From a checkpoint of a small encoder-decoder image transcriber.
Model: 48-pixel images, decoder width 256.
Training: adamw at rate 0.0017, 13600 steps, batches of 128.
Data: 97500 training examples, 17.9 epochs.
Rows from block 5 of the image encoder of a small encoder-decoder image transcriber, named by matrix and row number. Rows with one number belong to one channel. Each number is 128 + 32 x the weight over its row's rms, rounded and kept within 0 to 255. All counts start at 0. Numbers have three digits each. After the name is the row's rms in percent of the matrix's.
Before each channel's rows are labels from the 100 images, of 14976, where the channel reaches its highest value: "top examples" is what is common among them. Only what is clearly more common there than usual is listed. The data: seven-segment displays showing three digits.
# convs1: grouped (8 groups) 3x3 conv (encoder.blocks.5.convs.1.weight, 128x16x3x3, each kernel summed), inputs within the group 0-15
# convs2: expand pointwise conv (encoder.blocks.5.convs.2.weight, 256x128x1x1, transposed), outputs 0-51

top examples: the digit 0; white glow; third digit: 0; second digit: 0
convs1.10 150:108099140104088091054114153115104135119158106074
convs2.10 111:119076131119091130124109158185177133142180119161140127129124112153113151053117115110172091141076139155088082145139142111109128137142095149149141140129128131

top examples: the digit 3; third digit: 3; second digit: 3
convs1.103 052:117076084097087110129162112127115114163097099066
convs2.103 108:154128097118124122116146114116119130158155093155131073101152077107139080140165093085159046118127141127157188173174114096135161163109081148188096093085078120

top examples: the digit 0; third digit: 0; second digit: 0
convs1.107 106:166125079132136090049132122102093120114097091143
convs2.107 086:102108078134098134139102079203156133091171127132191132157066124133168168149133133122145090117137128144053058085125126095098102092166109163138167147081127202

top examples: the digit 3; third digit: 3; second digit: 3; white glow
convs1.4 062:145123130126152106072169092121129157086113112052
convs2.4 105:173114092142129096110110096122139095151196116125122069107104089152130119106171114132133067135149186166151144163166113099154127141136081143154124127104099167

top examples: white glow
convs1.8 086:128140076120137133151087066059107089139148125126
convs2.8 116:117170201102135113141107146114123125151072135117077157164181179120148141144109157149086181196148056143145118079088142176135148094089116124069122132160130082

top examples: the digit 3; third digit: 3; first digit: 3
convs1.101 095:225137114144100113084084144126118135125112123156
convs2.101 097:167125030144136097165176159095098109170121085100171083065089128112100111123145098164109150103105121128136149159141152130143148144126119100174128137112101141

top examples: white glow
convs1.43 109:172102137079177077108080115137133121090118086133
convs2.43 080:092121143098121099142120128171066137096140191138187131134135151177163160028136158184063092109110127130164121154143092110108125109132140147145146129156141093

top examples: decimal point; second digit: 4
convs1.93 061:069123134094104159097141142089080175120107175117
convs2.93 122:080184132102097151143094074165113123158140128075120101152128142103187135129142157167150078127110082085113107171128123108108096176136124179189095127162116192

top examples: the digit 0; first digit: 0; second digit: 0
convs1.27 100:171139115135122120119102124174086174079093178162
convs2.27 091:132085099187163095104119157082181143112106095148100135102116159155110176130093096117151157108098182173058123061094133112142042117148163076146143143113175104

top examples: the digit 7; white glow; second digit: 7
convs1.30 142:128129087116116119062120133141055094097083127139
convs2.30 132:138113171107140144145156199159126160126104149151144183159149143111119102114052137144087186088068157130126147090120133120142150114159141090100179138130110114

top examples: the digit 0; third digit: 0; second digit: 0
convs1.99 114:126153093135130152130125138062069119101144084183
convs2.99 112:094132138181151105118106109127148112117092085122124175151141199153109170168065147128176155147133091124118066085079139141102099114118136109101117105154138138

top examples: the digit 8; white glow; second digit: 8
convs1.62 067:094154093104071087135096115129112118115058104104
convs2.62 096:122095088128162126105104083126115079082088089127070132156124141159061111132179153142132120203149127160161106153150147141123109080091155143133074119135133093

top examples: second digit: 8
convs1.70 090:081086094110085108131129132055130084118098142140
convs2.70 090:088134139113088123121098149161163150141146107113121170155172132163157241068104169109123094118120143133134067100127115094044126111151165133107121104112118116

top examples: white glow; the digit 7; second digit: 7
convs1.21 118:124123121104118136068143143126064125070064129129
convs2.21 083:122096164091141188126124189142087157126111185131097149133113186136122190096087163156105105131117105111140106140160153157120128122104156144123104167171071080

top examples: the digit 4; white glow; first digit: 4; second digit: 4
convs1.18 106:071106127077131128102097170133080154090089149117
convs2.18 083:119092038192198058131098135104086099119119114109132106116070146163119157159148171146153086175147083170136098105132153128108108116105173103145104146124194095

top examples: the digit 7; third digit: 7; second digit: 7
convs1.86 095:126116097112082113127141086106144103069099157063
convs2.86 089:144121144101104101119134182147172180141113132108180151076138152102123133048074120146124076088113120095091137173133077067138120171174128163165166138171103112

top examples: the digit 3; first digit: 3; third digit: 3; second digit: 3
convs1.2 082:153123092157123086083154126139134128063129083076
convs2.2 101:152136131079086106130131128136129097173161137119148110083112134093136102085117089117117123108131124095149144155130117089140165155110118143168168171109059180

top examples: decimal point; the digit 4; second digit: 4; third digit: 4
convs1.17 128:136096083111124147068113144111082078084088120119
convs2.17 118:167132121088117142170171171176101109150164144209149154145161119140137088105104125126124159124084163153126135132123135100097176128126191093081197146117085119

top examples: the digit 8; first digit: 8; third digit: 8; second digit: 8
convs1.98 143:144130101121108148110080100117060148137113058155
convs2.98 079:159112085145193178109096103139127124080117069116103095146120130147114087141177138153138138126117148169177116140118144173100131114104166154133026113119127126

top examples: the digit 4; white glow; second digit: 4
convs1.66 084:098075070119101107135125127080120081086096146114
convs2.66 097:102091131146105139104092160112138108112076126145074175144149147190123176111075175077151160186153141138128070116098131139079078088063173139131119094144162089

top examples: the digit 6; white glow; second digit: 6; third digit: 6
convs1.53 089:088128077071097101128063141095107138126129106100
convs2.53 138:172082098163159094067092099067078093085096108103059134154105173167112104154175158128145145164139145170163148122122176164111086100057100155119078076130178130

top examples: the digit 2; white glow; first digit: 2; second digit: 2
convs1.123 084:086137090085108109086126126167061129143085101120
convs2.123 086:077132096191096088136113126088103137175123112082100125152172200173126198129132155155152104188143113121172095167087149146064082103075091138158093127196138147

top examples: the digit 9; second digit: 9; third digit: 9
convs1.78 147:075099128109086092110120120073100129107067119100
convs2.78 095:186064111137119118143115107167118090132123126137116141172100154153085141114117156140184143112114115159134103162120155128128106120095110087085139130155160137

top examples: the digit 4; second digit: 4; white glow; third digit: 4
convs1.40 078:104092154182114123126096122085159103183105123076
convs2.40 086:132167155113128133160131118156113119121125117104150169109091129088158151081119112124097097121151116114112113075177112079110122137178162118117114180051166100

top examples: dark on pale; first digit: 6; first digit: 9
convs1.24 095:106093110156099051148138075087130157148112146129
convs2.24 092:136112059151118099091120061112148127142131075108113084124115153122125147163132120095170072105134129132164104152129150116106150163128144160162108141061094122

top examples: the digit 0; first digit: 0; second digit: 0; third digit: 0
convs1.19 096:152145109101119168127054134141075104080118098148
convs2.19 093:114067067131128127132101106158162119127127109121131151118084110170078161107163112083167112172146172161037080166123129137104094132126129138133112158174145156

top examples: the digit 9; first digit: 9
convs1.22 109:086118073165130106124075090092107131085086131137
convs2.22 084:184129125126148148111128087095171109121149086120122076107188115120086124120133141131163112143136108134153147174105132119158190144097124161171149094115142103

top examples: decimal point
convs1.95 059:100104080119089151087106124067165111094128084132
convs2.95 103:068133145127093105136076120190099167167115166070103141155107106120167193111128120160171097098116124087144106133099132094067089198119139200164108091191114144

top examples: white glow; the digit 2; third digit: 2
convs1.57 084:157132104116181141155145071110107081075099100145
convs2.57 095:145165151143137155068159123139159173136126085134138082131135112060117124173091083094141168098146051126137128058095123129171146160090123094112145127132146154

top examples: the digit 7; first digit: 7; second digit: 7; third digit: 7
convs1.102 087:091133139089115155083156110096143156088117122054
convs2.102 075:172061148105128140148133129097139164124128063146111113126162091096112143130113106109155098096099142129136203141156135071098138135120132163152191102166097095

top examples: the digit 2; white glow; third digit: 2
convs1.112 082:121066095122146093135137099095084114136118100059
convs2.112 083:137155141099116137148152178103105169155143159138156133100172114044126092148099074144112120136086084071110104130162086156154146113127089125082179082154067104

top examples: the digit 3; the digit 9; second digit: 3; style: white glow
convs1.97 078:178107087118165119097139115091104106073141133071
convs2.97 074:131157140129121063142109153134128158166178126181113089098118114136109113125151044156115096094130169116170174117157112107129121166119117110157166142068101117

top examples: the digit 0; white glow; first digit: 0; second digit: 0
convs1.74 087:058132119151130119173157136059109146101106142096
convs2.74 070:114108133110095124122098129094144176163144147150116156107136128132128137116115088135102098120081153063120106130130130130134145123136102176104105084099091148

top examples: the digit 4; white glow; second digit: 4; first digit: 4
convs1.7 159:075096159068090120143057109126142138118123136147
convs2.7 094:141113177112134154133151163127112166096106132177149155149135135126139134134053149103145125118085091161120120094130155100113150103159111107106145130092093071

top examples: the digit 7; white glow; second digit: 7; third digit: 7
convs1.126 069:117160111108166121088112060143089116075107094114
convs2.126 095:157166157130154110143156202186094158136159147188105111172133081122170135153112087091084124079082156171123138077146126093116140155197181082085152146100081090

top examples: the digit 8; white glow; third digit: 8; second digit: 8
convs1.59 082:091152060122086115077068142129126111139123108104
convs2.59 114:144092052129210115100108086133118075105134083114108117112149126148104106119182135098142145164128148180125111165155140152100133141124147132155099140102152140

top examples: dark on pale; second digit: 0
convs1.6 109:090102132059100133163080082102123097097116116140
convs2.6 108:146094174121182150113133123062138125119112083120074142136106168127104163115054162093124119166127068156118096073142144146124125109115125157129093114187158098

top examples: the digit 3; white glow; first digit: 3; second digit: 3
convs1.15 064:084067169121133143169097120143110101071096107139
convs2.15 105:126155128097108128211175168123096160171122178193192158106121133075165092116106101175079120090078126090168139138181094111130177148131110066120190148155058118

top examples: decimal point
convs1.46 134:103104113094084077143109147116102110082122074082
convs2.46 108:102149167084090119128125154112138133161140172154149193149163140106127122099080112124132147122109156106152152151114111104118151168096097147126174127197067129

top examples: the digit 9; white glow; first digit: 9; third digit: 9
convs1.118 081:121166078131133141094070179126120082133169100146
convs2.118 100:103080141066115140147114173160121138130116128114132134136174157187149160063149177126086124166117145143142126163147129125096128115110109152161070120164098073

top examples: the digit 0; white glow; second digit: 0; first digit: 0
convs1.88 057:148114190142118086121161104114078120144070170129
convs2.88 093:162156131125175121122138141085193099101121117103106150106132146108063113169099154073083166167207161139094107097141091165187111108131170146136087143127157080

top examples: first digit: 6; first digit: 8; first digit: 9
convs1.28 111:078082088146095089107097111103107143085085104123
convs2.28 083:163112072135153121107132105089155088166179047165117077093175118117117126118135140105153132150165148114128118151101134117124170139101108129146113113128119107

top examples: the digit 4; white glow; second digit: 4; first digit: 4
convs1.44 099:084125143108042097141158142077134103148104133133
convs2.44 101:122140174123125136145141152212153173130120190125143139122087123094150165084102124124086141104135138129068133124127100097160121141205158141096101187123107124

top examples: first digit: 5
convs1.69 130:062128158068114147082109128077134104145100118132
convs2.69 098:134125132111159087142158167081121086100150114156100188150115119169114126087133160116125157176144126175098080135143111161132112089126186088127129167157174116

top examples: the digit 6; second digit: 6; third digit: 6; white glow
convs1.71 081:060139150095147094093106144065123104124086113128
convs2.71 081:133079092178185060155109119106087078118169155172119148149078083150124139158168141137110131127175119148130122113176205139131111147123202105083080123119163101

top examples: the digit 3; second digit: 3; third digit: 3
convs1.39 081:081112074085119095116132151099079163111080138117
convs2.39 073:124166136149132098177140132151112164164155159155194118136131096084149139122088110136066142114099122076175104170162094079141197166164220083118122150076115073

top examples: white glow; first digit: 5
convs1.73 063:117129080116166173120106123150124114137113144220
convs2.73 091:120156104135109134149175127126122156155137088125105100129130109063117085186136092096132119117107102068143089038135136149165148135122093094096137138188111114

top examples: the digit 2; third digit: 2; second digit: 2
convs1.122 080:127070105122112115087127048136079100114140110117
convs2.122 079:159124186146109143144163148125117180187088140173167111140129070082093130192055127142126131100125156079151123053129172152166135143147062097095143149114127093

top examples: decimal point; white glow
convs1.90 088:147110076125099087126098064105112129147083128080
convs2.90 107:074115178132104092119068092175125158156149158075125128120089150124177165127177127122152096103105118104133110144107157088098104178099113170133109111171099161

top examples: first digit: 5; first digit: 9; first digit: 3
convs1.36 105:095072113111090103161087107101108141084102128077
convs2.36 081:175156125134103151114115136126086123182129075155122129144151122093131146129126098088175170099092111129100127191029169094091140171106181087115136074167106148

top examples: the digit 3; third digit: 3; white glow; second digit: 3
convs1.3 114:118092092144120132129130115108118072071062084123
convs2.3 089:137138075145085095129146137148119107207213156192167183139155116126150109129117107145162170092137160105124080130138108123149096208107130083121193125094116150

top examples: the digit 3; second digit: 3; third digit: 3; white glow
convs1.32 104:068110066108092136113132148129065107147100106143
convs2.32 123:091164138079096132187167134166128142165157158188201157094137123095170121093106106124076122088101108054124123142137116075098197174175158078151212155182061115

top examples: white glow; third digit: 1
convs1.91 072:125123109111075087110121080104165174082096159107
convs2.91 079:167153144118091089169136196128100144147133141151143174118203162093136103134106154178099139114125100113154124128107072129148121160132118125120146149139105086

top examples: the digit 4; second digit: 4; white glow; first digit: 4
convs1.68 092:086158176114145135077099117064131165130146089136
convs2.68 107:137127098136149057118076090151138126072140163151129177158104103151118155088155128152111134175152110172135089128134151143135098080127155078088152094127188069

top examples: the digit 6; third digit: 6; first digit: 6; second digit: 6
convs1.127 099:118169079124163126099095078123087086114133075121
convs2.127 078:148113108129232141137160122069081089118138103134099125129134089186057087147164086101135111125127160185188175169174139145145142064144157104149121096127146132

top examples: the digit 5; second digit: 5; third digit: 5
convs1.100 075:065097121118143140131082080112091185108148106107
convs2.100 086:193140117128163114151138132095102130134121118144128080083183119124127115166128161104084137159179124123133154157150112167156163123118105153136137088113117050

top examples: the digit 1; first digit: 1
convs1.14 216:061059151095106126133090140125149111089108102131
convs2.14 136:103115183079133165150162169122105174085066142178133176162166140125138108111062136123134148091059118131129162095134114121116128077154112100116131111137108100

top examples: the digit 7; white glow; third digit: 7; second digit: 7
convs1.5 068:132104084109108106154133125117129104050071155163
convs2.5 151:125157082156098093113124098159188108141204134180171174108134091146114107111131081103125145101155203102102081144094158118141146164145163119112197127116126188

top examples: white glow; the digit 7; second digit: 7
convs1.20 149:119158135102153147090146133159073148075065154129
convs2.20 108:103137171101136185149141150140114154078111173143128152178132145125182167114094175150086113145108103140113109100153131153072115099142133120082092164157091095

top examples: the digit 0; white glow; second digit: 0; third digit: 0
convs1.1 142:079086143055069112110091137114129148131120134108
convs2.1 125:099116140134104144133116130143149148100100134145109156178110155129129162134076150139146117126123108143108064034097143106092114097148144106088139143113126118

top examples: the digit 4; the digit 9; dark on pale; second digit: 4
convs1.42 097:093047104123109101152103139097099107087118135090
convs2.42 073:180122087140139127117110172136087114066149086145100145187115098159108081182130131105166154195167093162164119140109208144124126099100129085093212077119181130

top examples: decimal point; white glow
convs1.85 052:130125065063111105121091127073163118100111114108
convs2.85 110:085149171144102138121088092182111190166134185070108112153070124106172179091123126152151105109100116112144111123098116090099135173148100175181108132164082146

top examples: the digit 5; white glow; second digit: 5; third digit: 5
convs1.116 071:122075133110091120187133142113076081178131114143
convs2.116 111:145160157114107157146148140085087150147080121107074113149179181102128089146144122157107127125119065116148102124131105202152178079102110109106134095189095116

top examples: the digit 2; third digit: 2; white glow; first digit: 2
convs1.75 105:109100149075087084112079133082116084104125136099
convs2.75 071:155153133153076107158180112123153175175099123141164094110122144103130115142126104172079127139087087093113145151136119146127148153149173078118150198195119123

top examples: the digit 8; white glow; second digit: 8; third digit: 8
convs1.37 086:101098150096127139072155149091139078110073090130
convs2.37 098:163092055109132153163117096144129099119123137106128127106078133120127161107136158102130080141162134174104112120222131151145111146155147134126096206116158143

top examples: the digit 9; first digit: 9; white glow
convs1.23 103:078094085172131098142118061088157143140118111116
convs2.23 088:115131100142119111077112075091152088120114067154112055130151124140114158153133145098165146127143148107159149134118113148115142131105151161177085095093135094

top examples: the digit 3; third digit: 3; second digit: 3; white glow
convs1.11 076:115106115119109127089131085068109108088088093073
convs2.11 106:158127087142099087105141105134148110200206136134140112090114056119160144102157090088150075120105167129101146179147126103110116173141108129157130145125087154

top examples: the digit 2; white glow; third digit: 2; second digit: 2
convs1.117 083:125100090157106115079058118115106111127099184112
convs2.117 083:139137143135160150131160119111117181140073127098120089095115110097086143145127106118104097117112084080145157090113126125173186098125076143144124147141132083

top examples: the digit 8; first digit: 8; third digit: 8; second digit: 8
convs1.105 105:197137113146098144088075131158094137170117093142
convs2.105 128:130124083103155121118140124077084097124128118109104090096155093146101081124201084110114085159142121148170163147168106144112141116093141165180084130087123162

top examples: white glow; the digit 4; second digit: 4; first digit: 4
convs1.56 073:109067116145051088100109087146133124121116158130
convs2.56 147:109179179076128119178148147161114151153170183134173144114124080081164154070118086135085080107090135123120128097173099048124182188173198103145159189104100090

top examples: the digit 0; second digit: 0; third digit: 0; white glow
convs1.64 141:038115150133132123122120115051115121098117134132
convs2.64 066:168121092128123143102115158160216077137159145148121144099177114111071076138112097126151190137121091160086039103059128119151074136147135097094151147161118129

top examples: the digit 6; the digit 5; first digit: 6; style: white glow
convs1.125 076:155033122165108134153169139092105124117142140115
convs2.125 085:090135152087113122118159135127137184074070149141145172102173138093120124098074042074107123101092118073060155063127123161130134033131139115111122098105076127

top examples: the digit 2; white glow; third digit: 2; first digit: 2
convs1.76 041:128097091124173144134101081129134094184109153186
convs2.76 094:177120138101114147141164135120153174142165092159149059096111056085154091210128089110116105088103082067135136109135105127128154160145083111102143113160120161

top examples: the digit 3; first digit: 3; white glow
convs1.16 163:124091110154097063135137050118144150137109165126
convs2.16 111:170064097123090130103138085084154105116094079129133087131161135131100123115125129105215114104094121102159169139086151118095161142076060136170139079103080117

top examples: the digit 9; the digit 4; white glow; second digit: 4
convs1.31 051:134067077145108127125111126088142159133122072073
convs2.31 068:153139117163127110173138125122120132130127174088143128108078073154118144095175117120109070147121133115112132093172147172105161097185094094133114189151148103

top examples: second digit: 1; second digit: 7
convs1.111 096:139162113122096189081115096085116113087162145090
convs2.111 067:156113119170124143136162098088150110119181144142123167110086142127084103144117129090151080171148145174128081112181111109129169104104150124154118167077124103

top examples: the digit 9; white glow; third digit: 9; second digit: 9
convs1.48 072:143113071105095132057072131128155124103143158149
convs2.48 078:099088120169101139060099114064161080092139114120097139136158125207111176128108179125196150164173154131091080151080133118108163141142153151148087108123143146

top examples: the digit 0; white glow; first digit: 0; second digit: 0
convs1.9 074:095060151060089134112093135109126148102119127098
convs2.9 074:068101121118116084111081139181152119106055165151122078172059145118185131192094172124127120150162151171137070075115122113133112109182120119100172095125100124

top examples: white glow; the digit 0; second digit: 0
convs1.83 083:122130113152143074165126122139083155196073121109
convs2.83 150:156075109112174108162187169133159132133129108130144120072128153135128110129123159121092138107106135156115100151166103142158143144133160115145140177126133077

top examples: the digit 4; first digit: 4; white glow; second digit: 4
convs1.47 077:105099102125093108156112120087069112087107161073
convs2.47 090:131110079173131068097110159081077127130147094122070097176137133143097113168184175141156118152181122152178113095116166152128110100091136090077133087108187080

top examples: decimal point; white glow; third digit: 4
convs1.92 065:116146195136088119107158096071101154129118162090
convs2.92 118:093146145125105108159066105143065131105100183076111095177102145114186143137167141147129089169163086123167119149133135135113123119114111214148093115166112177